config.toml
model = "image classifier"
dataset = "single printed letters, digits and signs in grey, bent and noisy"
train_examples = 395000
image_size = 32
crop_scale_min = 1
horizontal_flip = false
color_jitter = 0.2
targets = ["character"]
num_classes = 73
arch = "coatnet"
norm = "rmsnorm"
norm_position = "pre"
activation = "gelu"
mlp_ratio = 3
head_dim = 32
fused_qkv = false
qk_norm = false
parallel_block = false
inner_norm = false
patch_size = [2, 2]
depths = [4, 4, 4]
widths = [64, 128, 256]
label_smoothing = 0.05
loss = "binary_cross_entropy"
head_dropout = 0.2
init = "xavier_uniform"
residual_init = "zero_last"
optimizer = "adamw"
lr = 0.0012
beta1 = 0.9
beta2 = 0.999
eps = 1e-08
grad_clip = 0.5
steps = 10900
batch_size = 64
epochs = 1.8
lr_schedule = "cosine"
final_lr_fraction = 0.05
warmup_steps = 320
weight_decay = 0.2
Rows from block 5, named by matrix and row number. Each number is 500 + 25 x the weight over its row's rms, rounded and kept within 0 to 999. All counts start at 0. Numbers have three digits each.
# fc2: squeeze-excite expand (model.blocks.5.se.fc2.weight, 512x32), inputs 0-31
fc2.82:463514491466500477479473447468471476473472511496454506503484472471488520487465522515492481465517
fc2.83:470500508467489494444493473475454486527466494484469482504468485476457491490482512489465506458501
fc2.84:542501508521537485526493515545554505465556509494515495501533507530546505500492503503520498524510
fc2.85:515551499524525526533532520506506532505503508515543529496514526534520538505544491521534497531488
fc2.86:474488493459448494472473479477466476507466499480473469509465465487459471503471503476481490490502
fc2.87:524449498511457510511463480507534462467523498458481481510520472500534485492454510478478502489502
fc2.88:461469498463472489460475484472469467513470493482472459501466482476465478490486503470479494478485
fc2.89:452494498469539475471478522454444487504472504485514468509481496508470469499485506459519502516487
fc2.90:479545507482486490464533485491458526517476509547480514488483536463467540512513492522472500475502
fc2.91:515469515506490508535473500502541479553538503482490446501498464493530457507526511460496506487505
fc2.92:451518503447499496467491505462454514483446504496514497495446499511451502500513504487492506501499
fc2.93:489495507496478463501506437502510498549511487505439493503493472458492481498503491509451499461490
fc2.94:529518514541506497542510531526534514519514510524514534502531512535530537511523519545536499520502
fc2.95:472477486464566492472495511443465502473490511494479478492467505502459487508504483478538500509501
fc2.96:480467491484516481504456511462510473498479507436528481509511473519496444509483497467522498533510
fc2.97:544498515551469489514531503558534513505550502512506520501538515488528511492468489528492485492497
fc2.98:497519503498564524479537509518493519555510497550495537510497544514498514478521481527518503525503
fc2.99:505537513486520495472492465500489505444484484501450544509473493462491515479501487516465502447495
fc2.100:459492495460506491489492462459477500552503516500449464507479512472489489498493516461476497458495
fc2.101:473473498469465518494467528470466444472461488478508476491485457516490482510464517478507492518502
fc2.102:483452498475483496514465510485491450496489510454521474513479455532492464511457504477528497522500
fc2.103:465478500454523511484459518459472487470468496481509458506459477507474463490497496457504492502489
fc2.104:473477504479446509455480466495458475473483490480476496503484488469477490488459494498457500462509
fc2.105:499514488512500495499507452499521518545557507495444517511528521454530498514513516523488510456491
fc2.106:493478493482510492532477506471476470519471508478534456488490480543508459511511510453545485534493
fc2.107:468482498480547494509477559456492496506482502493525464507480487541473489501480516476537500535523
fc2.108:471486489466544504498479528464464496509470505456529478495488500537477474501464521481531496543496
fc2.109:479487510461509511483466541457480498490449500469530467494484487530476454501476495479522492529500
fc2.110:498448488511531498517474512479493467509523506479503448494496465519525449515485517442508497523513
fc2.111:489469506478483506480473495476469473458456490458501459496499481498472459502451510460498489482498
fc2.112:520443489497483513503461519492506467510495488465529454499502469524504467507438511465516495511509
fc2.113:486473503484489497494456468472482466458492496455466457502508474472490451502475503469484497478509
fc2.114:512447500511444501497470481497524447464507507473470484509520447479511474498478501486485504483493
fc2.115:531526506524540450519531455496504507502513518536459537488521532496511537474530505512507497506523
fc2.116:461467510459478505496468497477475458501466498474499469495462451508473467497461502473504497492510
fc2.117:460502501460556509483503519464452515470497503502519470509462524522453493485521500477524490508492
fc2.118:479481508483485495508462456458490472527510495460462458509495479490505454509472503446492494487499
fc2.119:534525507522531485516516542542525519499511489526541524503515534542518529494509504540523512539496
fc2.120:456494510446475493487467503452460482490442492481501476514471477493465499489483506488471497490501
fc2.121:458518501460452477474487476465439503519476488470480481501469495469475487496486495505470502488483
fc2.122:494507500524449501478545450535512496493513486532472534499501501453512532511501490527459512472490
fc2.123:550521494530507499500526511554521526532511510509523540502540530510533533511514491544499507520487
fc2.124:516547505503451512490518484538498504519493502521508556489519510483518566516475511541486504498485
fc2.125:501464505501497514520444512462494462487512499477524456503526469526520456499471513468532497528501
fc2.126:463473507470491503463489475468464487515465501467465473504480489467458478501481496464470495462500
fc2.127:468514506463535497455497531451461517560471511487518501496467523503467494509491495489515507521507
fc2.128:481539509471520508472543535494468525494461491543536511496464539525474530494517484505498499522514
fc2.129:495460492486529496516479525481511481517503495463535439504502492535505455514470486454532513520491
fc2.130:529514506523496541533541518556539529535520499512498539507506512490528538502503513536521487504513
fc2.131:474470490457501506473463520492439487499439510473503504493476471506470495500453505508488506484518
fc2.132:489437500506492505497462481493496453470491508444494469497503450487495451501490502473487503483495
fc2.133:527458497529493475513450508491495483526520508476481438505522456492507476504497499448504490524480
fc2.134:516472484494519508537471535485537467549519507476531478505512486517528482486449491460528505515492
fc2.135:481469495498447501466493444504489495474481499488447494511479492457467488500477507506463494464513
fc2.136:475527501466507481444521491473445516490455500495484501507476532473446498499526508505476498482505
fc2.137:496442505499495504513470485488487461467498497459482439495497464490514460491464489460506505485496
fc2.138:552506486555460495500512477525514484439511502499493520511537478473527519509482506515471493472492
fc2.139:509475497518548486538490542517534477499520511485527466510519501552529484506512493466538499535488
fc2.140:548476514547495519531465464492532504506531511490495483514547487508556490503455509489503504500489
fc2.141:454515492461545488481494497461442519456466492509500484497459523493454484497500499491508500501499
fc2.142:543529494531488516484521501535517518504508512523486561508543522478527541510499505552496515505478
fc2.143:501502507497486513486538489546508526527500499533472538501509521444501544490476492542458501470504
fc2.144:516510485533465475485523484500555517466535495536471494484499501519481551484460508524517521473499
fc2.145:521477494541455519526486465504545460475526504466479478495533460496528464490496502482479498498506
fc2.146:534444501540491510535481508537539469518510491475504485504548475507549478489479487489492493509512
fc2.147:518471510521486533519463527485521449508505500475531484504520466539531471511462511482525494542498
fc2.148:479486506482531513534452519477494457525493495464508458490505447528493473500486511454523498517487
fc2.149:534438506505493515537489540520525478485519509478530484489528461523517485492462499491541515525514
fc2.150:486522509521555500492520503486494528424520490519532506496472536519483531503539518506532507498499
fc2.151:458490504455506517471485506460441477506445496483502479500453486508459487500490500477510498495489
fc2.152:527533503540502462521521479494515544540548516527476522485532526469529511508508520474507513505520
fc2.153:494497489507424488485491498521497472548499511475476466504488454463489482508476519496461493505528
fc2.154:478499509460480496473483472476444486465457513492464479505461468472459490518477509498480502488508
fc2.155:510469490537465502480482469509492469468510513493441508501530478464507500514462491499452497458507
fc2.156:506523502489508500446526469509472522494500493508446516503514534444492507491485509528454504455490
fc2.157:513490495529495500530452484453507456504531500470477467485531468480540477517478506456500495509499
fc2.158:514444501499497500512463510486510460482498506452518457502507460521514458505446492479521494521504
fc2.159:517459491503450503540465502491516457483513490468514476499522454505533458496465508470491491495511
fc2.160:519498493520498535487509456545531505515549505498439505509546501469516507489490498507463494464505
fc2.161:507469502527503508539460467523552452456523508474480489498526462490524469484480497487512501506497
fc2.162:524480503507492502494488552496488477576506490488540495506520486516508480515433519488509495530488
fc2.163:507516526511510512519523481488449548550487487538485529512488545491527514524520494518505478461480
fc2.164:479516493501494470477542467499494517502513517553451512500480526455461532482498507545485509479494
fc2.165:552486481540500488521512548547532517513512500526545524490540525518533503500510502510511495530498
fc2.166:482466509466478501507465471463459460504482502485481449510471465489483466503469490464492504492515
fc2.167:513520507508509504480524453518504526507506508520444526491510526449510530501501499530451509448497
fc2.168:509494515497504498519469527473503465495480485465558482497485474552502487497492487469541498556518
fc2.169:449502500436513494469497495467441512515459497499494492496449486500461505514501497478489508485503
fc2.170:534480505503511532472535533538531518545523484509529530513508503503539527496487512546530506530510
fc2.171:474497493461492502510469536481464473480462512466533465504491452532498468498480510466517501532488
fc2.172:459486501474511508484481459459478494444513491503428470512486485479505478499501514496498492464487
fc2.173:486468487492564529537482498457523496507495491487493458492492466538517488510505495454518497539513
fc2.174:449536492450538522464503494460458517482469508509498492507466507517457513490533494505506508512504
fc2.175:472482495476483515483463503470482464531469505454500473497472449493487457503466503457508510487503
fc2.176:515480493511456497525468469507527460500534483470460474502537468466526486494454497477488497482507
fc2.177:461496507453511504464500475462439503530473502498467487497470518471463482509486512489470490473497
fc2.178:521506504535480505515507556493526512463513518469566528501514508528519502514503477528526482539483
fc2.179:531522504529480504487532484524500510521512512540500565493525520495526550494483504560487493515495
fc2.180:478515502492510500427488471469449504479489509485467500517505501453487480504528511472454499487489
fc2.181:479510501476501504506491483467498523448531509481454500526466546459512490482477502458503490455496
fc2.182:483533487474494519427491480484439502508469498506506510486471510481439513493490489521483504494507
fc2.183:472536487477513499473539526500479531481473491529523507501462533497442539486522494530493484522512
fc2.184:529479493534474515542492521539545505529559511495516478488550490511544478509491496498490510496501
fc2.185:471519492471495498492481534465467495444467516476526514524490460535489495498498530503537502546499
fc2.186:529481509518491473497465462499509465487527486464478451515542479476530467510482510449498491491506
fc2.187:490468514488455499456463485468473468493492498482480463491480495461479477507444490467482493485499
fc2.188:529482490503437521491478480498518476518499509484475497483504463453513462495463521486457481464511
fc2.189:480527511455564507478501525471449520475479514513508519503467520526453518510520513509509501513506
fc2.190:478462511468475504483465502448472474495474504473511463494471472508475451515475499459488504507484
fc2.191:519554498537536483489528473521506564474523482514496503498521552515519523490517508524492515503517
fc2.192:445511506462534492469500500460433504468474491498486493504463512496445492491506496486497504495503
fc2.193:509470513498462533478467508464473473462491500449494470516478468495470481482449514483490483496497
fc2.194:542502503530454504515518491568555484465540486502508528504515504489509520499474498512475500480508
fc2.195:470482508478500489498460527478478464487469487476523440488474452513484458512481485476526509516504
fc2.196:537496498541478503522507497548542508484527501524496533496529504495540531503469495561515514491521
fc2.197:506478487496480502508478474495511475522525499453454461493514471458522473502453492474463503460508
fc2.198:530455499519478495542479517510553465470517497473518488499509446518527474497498499482534492529504
fc2.199:468443504475512505521479482472497459512480505492482475491461451517488470496438513488497509510500
fc2.200:525548490516510474502528507523532533551524509533502536482499553494500536508521487524473495488516
fc2.201:450499501463516507479489485443446502498466504487485468492459495503459475489513505457495501503501
fc2.202:504526511514454506489513441518505508511524498514445532504504489448502533501514496524468505456494
fc2.203:465495505448540502459494473466446519528491497509477473490471515488457483496509494484481493469491
fc2.204:478506515525552473512476472524487504454527489527503455509496527484512446488477542499522514501500
fc2.205:537484511551440488516485486521539486522549497500487498505513481457542505512501496476474490487485
fc2.206:544496507526493514531519514504544478528545504515531490517538481513553500498514478504539490527469
fc2.207:537486494545445499513508494546539484538545490500504519509537492498545509498487514532494506492503
fc2.208:512518490472509509459505526491460517582495519518503516498505523455485515505504484525472513463486
fc2.209:473508498486444525477501488490504515463475497527470523508489519465499528485487512536447517450509
fc2.210:477509514465449498470483466505465502552461507487466520500478471471456523516512494499479494486497
fc2.211:480464506483513509481452483466468457499476508463501446500491482492491456492454490471509494492497
fc2.212:530533504525487491518530518555516535511509500531496542515536529487535537496528495535506514505525
fc2.213:487494501507542514505480540475478486490490489472540471505492487545512469484500502452551500548499
fc2.214:508495496492519505527467548481487486469492495478540472507491474553510474499487484461544488547500
fc2.215:536467500546441504491511469530527506501497504485472513511527513449515484511498500508461497456491
fc2.216:501459495494502499517435492474502459488496497459500452493493448510508458507488496455505492510502
fc2.217:454530485449540485473504494473448522497465514512486490490480511520458512502479514519530501527490
fc2.218:495455498500526489504474545467507482494520506487535463511519486542522462496473508459539497537499
fc2.219:461483489466442501452488491479451480512472494505483494499473474476464495502468510507461502477500
fc2.220:493476507494490498498490424504511478489513506485440460513501498461499471496491494469473506451482
fc2.221:461513501480513492441505469476457508518460510506460502492467504469454509497505510501461504468495
fc2.222:525491513520466500510483475515504490528487511483443495508523491437510489509491501503438498455477
fc2.223:521484510491501492508469536482503469495499504456546471509521461541527456502471513475532503537504
fc2.224:483519495468433510471486493505484480519473485485496535486493475464494513518483481520448511463465
fc2.225:454538509463539507465511478479465514475480507513489508496452534491440508504522498500494506477507
fc2.226:516513500507484520466522504515479539546477498540507560512495523496491560501505478541490484513489
fc2.227:477471491472529524485476511469470489456491500469500436492485482514476447501494500455502492504509
fc2.228:504509500491522514505493578478498532525492512505571487483501531524494510516522493486534517523476
fc2.229:511501519503435494526506498551530473560503484489535476504491493503525502497448492489509511497473
fc2.230:541540499500458506483497513547529474444474490475500525511551511511508523475512517504514514525497
fc2.231:510493512518480487497500463513517512530516499486443501503510486446509491487504490496448495426488
fc2.232:481542515494495514459485504511461537477469481545510514522486481471457528497523507523466530477486
fc2.233:500554491499551507504526534506495526486484491535544501504504537546482511509544496505534489528504
fc2.234:497517481521535506464525493506480531538530476523498526485505535499506550525528503559510511469492
fc2.235:518528497507515483505510454535483521521530499510445532503526520462501533489504487530461501453506
fc2.236:478516498471513535479503510484484491562471484527501499499440527524434503491481511503514506518507
fc2.237:480475511462475485485459470461473488506472511480463477507470479470463461499481492475475511468494
fc2.238:519516498515519525519511545499496515510481498516543525499497502563501522517525500530554491555508
fc2.239:516485492500497510529459527481513466481500500467541475499520458546512468506474503477535495550494
fc2.240:447521502439534488479498498468460511475469499505506479502442519511452506500501492498501499510487
fc2.241:541481488537433520496508473538524491469524503488487514494518466468531500500477494521479502462489
fc2.242:505512488527456523486518504505525515485548498489459515515538524447564474499507504493505487488486
fc2.243:488526497499520505452548505502483554488496495531507506490485562481458510503527504525461490480503
fc2.244:517517494530460514486529481527519509481494488533502552484523509500520541482501502577491515486507
fc2.245:450509507450514499472483492454464496505451507501506455506464484503451478505496494470497508501505
fc2.246:514492487531506515541457488484513476459520491471501454503533476513522445499497493450524499504505
fc2.247:488456490486518489530467525483507461503510499477524465509516453540511462491470502464538503528499
fc2.248:530464511536432503506492487556538474524523503474485505493525465492517498504467501513475491495495
fc2.249:561541514551505503539518486515524532497528489513507514503542521512550520517522503504506487492515
fc2.250:470483507500474527518458489465512468502474499466483485489498433529492469494489499450496483513472
fc2.251:474500489486513490457520498465463522501469500490498491487450516473438480487507485485449488472486
fc2.252:505435497496476502462477500484499470486502514458485448508501481489484437510467502476491490500513
fc2.253:446464485442485503492494494491498494508474495505492460499444465533467480512505481465503516517494
fc2.254:522507492528401487517509507549528481535489498509501524489507486497510512515486491537493509489498
fc2.255:550527512540452518528525525542544512523523507522500523506520524499534523499520502535511506495504
fc2.256:492485519467483525488506467465460495467469479482448473513470482478485483500472508476463504482464
fc2.257:487546499490545490483544502517473544455521494534493520508497560497468524503521499497495489491485
fc2.258:484458496485523500496469518472499456500481504457527469510485460525491471500467499466543507539496
fc2.259:468540502456503511472510530484447519516469506531526533499449504508463524489523509518506508511506
fc2.260:506564492521540524532513488524517526483489484534523519497530524528520522491532518538537501503485
fc2.261:541488507556507484508516526542557516503538485524513533499540498516520540493499509516505512512483
fc2.262:450515503473536524454491507457437493477493494474504477514486504505453495515467488502518517499505
fc2.263:501458484515513484495471527536548483499537504470539472518501484517511462476458491468506501526475
fc2.264:488559491478511506478521523495490522517504494554527557486477516501487558483503495537498503506500
fc2.265:468490517469479532475479495465447473485478511460493446504463480507469494494472512471501490512500
fc2.266:527442503532470505524482515508504457467522493448504492511538464498528471505468489485495508517516
fc2.267:500460507496443506513499477521534476509526501478457506480506455464507495500490498508468525447523
fc2.268:500530487513468482463531484527501525514490492536467535488494523452494536516500492549461486470505
fc2.269:471509492484560526467496526459458509476464493489532470501483507523462496511521502469520490530501
fc2.270:478480494463519494503465501447475464487491497460513458504500458494478454504460498463510498508507
fc2.271:523509510517531511541496536492526503552544495506537502513542516523552493519520495509525489531509
fc2.272:462516482484516529454522482469463518453479506510479507504449509504452532486503494515476512475497
fc2.273:459520497466532488491513490470444489471448499490508496497450496493442480517500500495504515510513
fc2.274:538561485530477518528525491505523520468528502522522533504503515490506550486539505528509477505521
fc2.275:463512496465477483442484486461459494509474507512450509487456491481465501497483492492472508474487
fc2.276:510468486505449491518457503500525456552502493472507481498537463510508459513476509459500505501495
fc2.277:472481488479487514492471463466461477510480505463463473510472478487472456493453492480488507467516
fc2.278:448502508453543499480490487467429507470467498486484487494471501492453496496508505479505496494503
fc2.279:497541501506492495489537462510488542510497499519464535496487537458490530495548506526465502457495
fc2.280:470466509487450495468467484466480476496478501477481472505467456469474468493488504473477490465496
fc2.281:533474466494433537526467472488518488500475484504486490517532469479533480472497538490505510489491
fc2.282:526443502510455496528465499518526449495510501468498491502521447503514469501453503480498507497500
fc2.283:439480512452510491469492501481453501481458488488501473497465488489445486507469512480493493493509
fc2.284:537472495523457512502468454519516479503511497464459501502544477465526470493474516492473489474512
fc2.285:479472493490442497469473466489482476476487511487455493507479474450477479504483514481458508468503
fc2.286:465491508478531490474470528444460478519452505468522474505488492513474459508480497474501513523498
fc2.287:458501511479483501491469505481464489423444514503503485497480480511473471493469512475509483489515
fc2.288:458475499454517508464477523468459471479465491486512463499486486496455467500458510490504490509508
fc2.289:528470505514447485492470467507504477479506509446481479502519467467513464518466496482482483460504
fc2.290:505455506506516499539459511497517460500521499466535459499513460541506466504477492465526504525509
fc2.291:516498488519495505450513457511483505519511486475466517488503524441513492511496492504444489442487
fc2.292:515523518539487533497542466524514521448517474524516537506535483501531522483480516515538509505481
fc2.293:459517491446527510466489521477432503470458498506499494509468513507452496498476504502513492507493
fc2.294:494516506490482502482540488522478538502477488525458535496484510451470531484525498542472488453509
fc2.295:530526505523500499498544507528520539456526503524493544512515536488516536486532494550485484488486
fc2.296:551469501536448513500498474550552489501542513494468493512527494488520505496482491518476494480495
fc2.297:486481493461485494466480547467451451488459507474517502492480469514494481497453493496515509512483
fc2.298:521444501515490500540468497493535454507514497472508452502517472507542454500474495474513503508498
fc2.299:465461498471474502472479475482478469498476499476467467506462467471467480503470510470466504472501
fc2.300:517495513533435497507528506561527514440526512488508518492505514491534507500501499518469496472492
fc2.301:487465508482522504493468528471467462470481499456520462508486470507501449491478488451507501521501
fc2.302:561486513555507479525507539538533498497529509494524499505543503525531520489515514524506512531503
fc2.303:512483507502476511546464530502511451482496508467509468501523440499531464502465505480522490524491
fc2.304:463471495461481500493461476467465482481469499477478466504471476495464460497465506458494492490505
fc2.305:549511515540507486498523512549517524514503503516529549512551519506538524504495487541522511516494
fc2.306:492544497478511516459529475537475532476492510534485547491490528479472531495519510543486499470501
fc2.307:475480506469486497438475491467445477472460494465478484496480497477474486494459505493487508491515
fc2.308:542513501537526514515528547507504517486533510506542515489529525534536520500494499506557502531498
fc2.309:497526493515508506503522528519498528544513504523533521512515510561511542518517487521546509553496
fc2.310:546497498528460480534504519548562504472553489522523501500511515510529506494503489528509503512488
fc2.311:538455500522437485513473474526539482509518496477478514506538474479535491511479495511485508465497
fc2.312:453490515495579539520502490475512541532491500513463498489484494503470527499530494493491524490482
fc2.313:449500500457520502450489504459438500503457503498500483507459504505448501499495502496509508492508
fc2.314:461493500457526513482476491469461500494449512490489458497449484497450483503500503460495500486501
fc2.315:480474497483450501476472470484482464480466501478461476493481456470479478506481494478467491459496
fc2.316:514513477500526542517476454507513510563517482494446471498536536492501473486501525490480505486499
fc2.317:493500495485458496500468527457458476535454485473531484492481449513487488490485503473528497531492
fc2.318:550486471521432525475498505518493476472492503480508517481516483494548513463513503534487502483468
fc2.319:517534502524494516488523481522502531516505500537485557490507548501514551505485493565483501497505
fc2.320:466536493486544491465538534500486528524465494538511519488466548503478541511516512516508491510502
fc2.321:531509487518467547509531509549541484507543491488539543503509508537506513514486512511500505530530
fc2.322:539522500499476542516529528501540493545541506523530534492539538511514497494497510533484511526508
fc2.323:492500492494546503496489543491493526567480484515553491509484494551481508511529483503535498523518
fc2.324:511535508477529514481517552490474541527496506507557525511488512539469505507514487504528513547495
fc2.325:512528477531485498443504507506480510434463474517509509475517503488506528490450525526517511482490
fc2.326:529482507546478495497523494524554517502577488494487499507519513493552530489513492491492499472505
fc2.327:518498496531459485513503451542551487521536498501454524490519507480534515504484499537473509477500
fc2.328:536458497531473501533485482531534491469545488469487475509538477494544470513466495487500508506490
fc2.329:503482506525444502524518457503534490460505505505432502506502480477505509499474498507454513463498
fc2.330:459477496464465502476474482471473475483473493475478463493460471471471471494474491472474506473504
fc2.331:498525515529546514518492552520534501445494496492534505502520514563502507502518515490532493523497
fc2.332:490486490518462497486533449529506514518531506526464503495491522469521520505481518529467512434495
fc2.333:477506502449504495500454531475472475465476502469514473512463460502469458484488512462509494505508
fc2.334:524531508512494497515529545552508512509499497504545540501511534505531538505503498559530508512515
fc2.335:517479505517454482525501550455516499536497503491549501510482486514516463474497530484520502550513
fc2.336:472488503483514507498479451444486495516506501493445460490509522471486460503492503452486505464489
fc2.337:461499511472513520459507463472438512471461491488465499504462502479450507507493499494481508479504
fc2.338:550471501547446497519504500538557475502526499495498505496535478494549500505474499508491502494495
fc2.339:459526481484540475466501449464463519474474502508468495491470503477462505510474500515516501472521
fc2.340:461477516475471538460497533502444487495479487510516494515498518467494475482437519481494495520502
fc2.341:499465513491516515506452513503491472499503494442497457497531474504519439498471493464524495521481
fc2.342:492524502477455478454518481486442508526450496492482529490484521477469512507491497510462513470485
fc2.343:473465506483481499483467484467476444479482491479479469492484439501475475508478500455495510502510
fc2.344:457497509463509494464485490466443506475457497495496482494469495474446472507491499469475504478494
fc2.345:461498488467580492479494486463454494459484497498470479489495526505493486487463511493520505500494
fc2.346:507448492509466486514480542489516471465498510464536474494521476520508457506454505474508511531514
fc2.347:492474494490481473470504454540515445470503515519473511489513463476502543470465519521500520502518
fc2.348:532465507527501511528462540498522469492503498456515468498520480523550482498461486470523489527493
fc2.349:516491502500477508516495448517485479527502497476440515499535461453526493503478518500465510455510
fc2.350:514523512486497497499545527500488551525498490532515560511504536498492535495539485552493509513484
fc2.351:454488497463522502467499486458444511467461500495476485490468506471451472494503505485475496491501
fc2.352:516510516539493499489535458530530518465552501501465507501519526455498493494502489520459509463478
fc2.353:527513496519537529488536505513523533538522500541498537504531546484514544492517502546485498492493
fc2.354:503447480500434510490481502508497439505498495458477466496496473497500477487458525486483509508510
fc2.355:482461494489483491515450479474503451503478493459492470496496436496499458499462503475492495500489
fc2.356:480469504465496522493469510466474456544475509466500466506460452530473482498501506470506497509511
fc2.357:508485510520480488532473472527489484494543508492443501497540520444529472484483508509457487489508
fc2.358:489447493510475493500479511481502461538492501464502486510512480491528460496427508470533494511493
fc2.359:514470518532439476540458507525513476540496515473499484518524453496525507514472503515487507520509
fc2.360:500512511490513457488481478493506519565517503470481486512532540478478462529454527480487476510512
fc2.361:537507502513530488507526540477465528457469508526541550482537545503504500492513498513511502520496
fc2.362:481498510472526491475457489446479465473473495471490469511476471488476458492481500448504509484503
fc2.363:513485488493466499506469463505512457484530502456460486501515455481505459507452488466487504475503
fc2.364:477584508501530501491522504492461539501483488511527545495495525515477539503525506522494504506518
fc2.365:501464490513485485526471522479504448526496502458524464494518451498517445492470503467510490509490
fc2.366:467503490484478462473514503481451504476442496487491486511450498488438514510501514505476497491476
fc2.367:503461509502494505494455479484502472490521498448479458493511481473503440501483499443477508481491
fc2.368:531502487510462497520462463515506486480511515457455475493508458474523474482487502466457495466499
fc2.369:471496486472492489469460493462438474496452515469508468512467482504488469496486486467484483506492
fc2.370:529553490542506503510523513534513547500509499505513557488528516517505535510522497552491505518509
fc2.371:509478499505507515533467514483498456508496503481535469499502460550519476511476492473555500547510
fc2.372:520496482510443519518528458552547527468535511517464500492516503469515503503520508516492520483491
fc2.373:509487500505542486569474531476503507450504499474532480506495496527511479512505510472548483529486
fc2.374:502541492527500539490536481517509528481495504530486539519508550456479518525505496559495490489506
fc2.375:497522498502490486487539466512504537508509506527465537506500557450499516508496500548464498460504
fc2.376:535527513539495543497520488530526507481508501531519568492530512495514548498500506543487511512491
fc2.377:492469500483500499495461497474452465472467510465472456500494458504478466498475520453490513487502
fc2.378:557529505545457507520516507537540516466533497534495510488518496491524521503541496512476487484508
fc2.379:468503494455517496484466524445454486519456504488515478492459461520466486488513502479507499518508
fc2.380:505483486500443502495492470521486481516474506468461519504502472441515488491481503493440514461498
fc2.381:484476498482516495496473552462472489514471497477548470507474488539493469506485496459532506539493
fc2.382:498467498480535506517472548479501436485456511490522474504475473536490490494486489488544488520497
fc2.383:480454503480504493507481543460499482487491490486542462501477498538495458506481497452531508541497
fc2.384:545490500535477505480528497556517512448523489505487538495546508470533521488502507529478497499507
fc2.385:485467494482455462501449504474461476493481493473500470513485466514485448502464513475513506490482
fc2.386:521474518505513480492480461474477498566504512483456499512535502464493470493507496511446509465496
fc2.387:502522488518460479479530458536493503472490506531456541504499509483484534498494504536457497455505
fc2.388:516511482490532489476518487503495505533562497523476515499518516496461552498476539554486519486497
fc2.389:545486496532483512540477510522544485464540499458506501506547485493540472491461497499505503514508
fc2.390:503457491494465508491464473507506465471496492460468481496513484471516461506437511488464509474496
fc2.391:500465503509523493500466561494497488547493505478551473513503489541510461493474508477530502534502
fc2.392:532512508503537499470520530548513516568500491508536537491510523521513518521498477540507499525506
fc2.393:460531495474490510479515457479471505550500490516463506512489501440479530504499491511479495449501
fc2.394:495477493483416487496490493488480475479480517451476492514479456516495501492457481499525521503483
fc2.395:474483493451481533469477496481459481487449499463471477504455504490475496496478495498459501495527
fc2.396:466501527459544484463515516486457503553500493487540532472492508502482535486527487518474487511505
fc2.397:495446487488477485477450489490477449477511499452489467490494461481511464502471488481491482486486
fc2.398:527507511518454514502505552533515482544477491490556520504526502517526499519464501513511512546500
fc2.399:523511512524486532531507557537511504512507492509571506486523488550521503508493514503531499535504
fc2.400:526502511506567520521511543472501477474503508488543470510503500537494504524480501486545491545499
fc2.401:501503489499498504537495543510528482520515509511554497490527484556518501506501498506554494565499
fc2.402:543502493531465485502521489557533528538524488522484538489504524481515529513500508549480496478497
fc2.403:488481505491485513507455505461480460482486502447510460500493459497494465492445507455507507510502
fc2.404:522529483499549503500500448489481508434526500512458506482525533477520526487513487522476510480492
fc2.405:526523496525549488492515544471500516560509509539506536514504502540482528519478484515528498525490
fc2.406:485542496477551522483526524496451517482474499525491510494456508498464534496554481506503498521506
fc2.407:464471488462520500449495476471471493474496513481459469495484488473467477497509491465458512466501
fc2.408:507489503527452496503496459530526468454525511484453499503514492457529497493501517495470497447489
fc2.409:528508513537495486537487525511549497505512513506540528510549488538527493506480498506542487552498
fc2.410:495479488499465492504511457518503506506523487508436484516509501427505498505473495512469510445502
fc2.411:529523506506532475509539522534544545502506516524541529489509546540510525489514499530514501511497
fc2.412:472511511473470490428515500501472504521466494526490511495443502476445522495519506510489506481493
fc2.413:506472503499507492521452515507517474542510493476520449503515448528517451493501496459534502518498
fc2.414:526483496536441472545503516532529455484509514471498496500536486502553493489502490521479502480498